A small self-supervised image encoder, trained from scratch: trained on rosettes with rotational symmetry.
Rows from block 7 of a small self-supervised image encoder, named by matrix and row number. Rows with one number belong to one channel. Each number is 128 + 32 x the weight over its row's rms, rounded and kept within 0 to 255. All counts start at 0. Numbers have three digits each.
After each channel's rows are labels from the 100 images, of 14976, where the channel reaches its highest value: "responds to" is what is common among them. Only what is clearly more common there than usual is listed. The data: rosettes with rotational symmetry. In brackets: how many of the 100.
# convs1: first pointwise conv (model.blocks.7.convs.1.weight, 384x384x1x1), inputs 86-128
# convs3: second pointwise conv (model.blocks.7.convs.3.weight, 384x384x1x1, transposed), outputs 86-128

convs1.287:105160122065107126102151158167146125073129128160177164145121114128130138127134138134137112131144072155103173165139137166161081097
convs3.287:198131151055126148181095134115095177221083153152117133127176107112104165215122171131167137130121136121137168130129152147162188173
responds to: mirrored (92); grey (37); nine-fold (35)

convs1.196:149151121122172077088139109101137192146094127107117144137094098111104159149132184137114129135148105075143099113182135066158152140
convs3.196:094126127140154088146075128156149113103104107097142124095118146116137076137117083158134124189125120196112133132077153150137090161
responds to: mirrored (87); pastel (71); ten-fold (41)

convs1.118:067137118149102056137129112158114093159151132114138188159124181162118136147097138106140076074112117068115083146089156103118116186
convs3.118:126232111123147109139106128113113152121131110125070120102156135181112119162159116155187217132180145125177209190117129142178141104
responds to: dark (50)

convs1.144:120123082132151177099128114114135127149101129147145118142132063116114048121114141125184123148100170105125172146117194126170130149
convs3.144:188150157142117107129145141153131110140162085160132152126089111117179082115108170116125143120055122109106107109118123147133157080
responds to: pinwheel (85)

convs1.319:142114132126131029139122085111171142120092128117080167163176125127159145134173148126156144155135133099095149074129025029144151119
convs3.319:112136104069098169152105163157117138082160105108106133151098145130143097150058165104145123158117038101124123065144116156137194109
responds to: pastel (64)

convs1.240:142144168129141175147119149138153119106121146122167197072131149111182151111142148069102134138088164138131089092071092137222159129
convs3.240:121175118056150116130118110132101070097127094111063136024144152124163169167128136156100084132166125128087080141194103125112149110
responds to: pastel (66)

convs1.193:124091109126149109120129142136125141131113144181076138160151111150114111153153108138136139122129148141124093121116141089156125098
convs3.193:130111158114113145154126107127194152115127164131117112135135150122076122109106140080138113163061144144046191130153070113207141200
responds to: off centre (72); pastel (61)

convs1.92:086087103141123166169144147102127132168123148174112142073072154149088131154117128135133117140176199143122107182080157122154156144
convs3.92:121095143188144113139172110177143165177146142184167133134124172086125142173176186173188077081122163146120094109168131142186169169
responds to: pastel (34); ten-fold (29)

convs1.337:153116161175121121118099112113102086146138122120127109161113100157152130124082134156120125053101111098138098125102002104135091132
convs3.337:173189085103160101167065144124121104106088193101056113087136126139151077155174122123095187140134111087148108125118109145115071127
responds to: dark (47)

convs1.49:165116148216179088179067077175095120083103121075149104094084117170153130170120101120137108123112141137114110087108176103111090081
convs3.49:159103136137139094127144116135128139147101180194149179167133178104161097179138134131138145142143140160091133153121164121091160127
responds to: pastel (34)

convs1.12:171146152119105103100091139158140096154174103160156094119103096160056138154090089111120168114124172161108106126100095144065118182
convs3.12:143149130130165102151082066104112049141105134141180071124128102165195174191157167129148142177149138091156140223207148119094140119
responds to: dark (45)

convs1.51:110167136136130134147075109137082114139193147123117161135115145111118139158069126116152091151082139153134136227113138210115145090
convs3.51:135083112125153085185104097131119163111183128111126154080088066131125080057099085106182182139124182117146105164176143112101128114
responds to: three-fold (36); grey (36)

convs1.185:152130128147121161062148181105207133092083128172145176107079129139122126129107062102130132143148127089118090125103072160128139129
convs3.185:071134127084162181110136108139122173162172115158133093110173169110133158108170126150039081193158097103156146102095094116112117157
responds to: pastel (33)

convs1.334:145190158092073130088169161102136121174117074110167095125117172141165119142089049138099162111159130169097112131125179102115144104
convs3.334:127099174126085116148143079130124138145156090101122124147096199141156195151105161178175093110091141118162062093174061123152105130
responds to: off centre (76); pastel (40)

convs1.18:149121084074107143113109177152123128133149152129169164158087140165092108151110123157141181133200147137125221123137159118161086151
convs3.18:181155135129137125116168195150101120155130140114114100082179154150098074160144062172194137131134137175137176188187151091135124076
responds to: dark (57)

convs1.353:149104100158121134079154140151099121092180116163143048141129097125083086085160184122078186116129170087094044094127192113173116124
convs3.353:096105102095109085139099130109097112135149101143090112122151102160173089109141114096136149153157140122186144169063113111106088082
responds to: mirrored (94); nine-fold (34)

convs1.204:129159146127098159134129110125105138112093088051117166184127196096188175128138129117158183071149127106173151102102142160148095106
convs3.204:085117131155095160125147143125097156116153136118042134064131141116171107054143069148179151117074115131088190140116130107086114071
responds to: pastel (57); three-fold (38); four-fold (37)

convs1.47:130153125125126123107119095139140127134142088129125179101100080128117146062091128148118077065112154128133091118137040098157107153
convs3.47:125128129144101113147130109058163151143081116078121150096167103114143097061098100079154040137111108150126101106119128116035199168
responds to: pastel (52); four-fold (34)

convs1.327:160134116156109095111099140109167145125120108089122195192187140133155142043134097124172147133087099172159183168095162063092132156
convs3.327:101154182097158094147074033180144126124145115060075078107146191087077128150101104162118129103136109131134174127200167112122134095
responds to: three-fold (29)

convs1.323:207134139147169141127112137137127111155130180099101135123160099114101145129176101201140190155097176121132106134162125123146159178
convs3.323:108131118107202172190098146097121066143152166140143143137216071084146164126174092131124096153154118114156128129156168087101152087
responds to: dark (67); nine-fold (32)

convs1.343:095147110147090089196148113100158133139125134170125203097134114132125140128102073156141109173135100118158210137154136157082134177
convs3.343:147149115102118149145131153108105156174092166138069110111119101142145128107167134128083121166123088146156111125185098133101115133
responds to: pinwheel (75)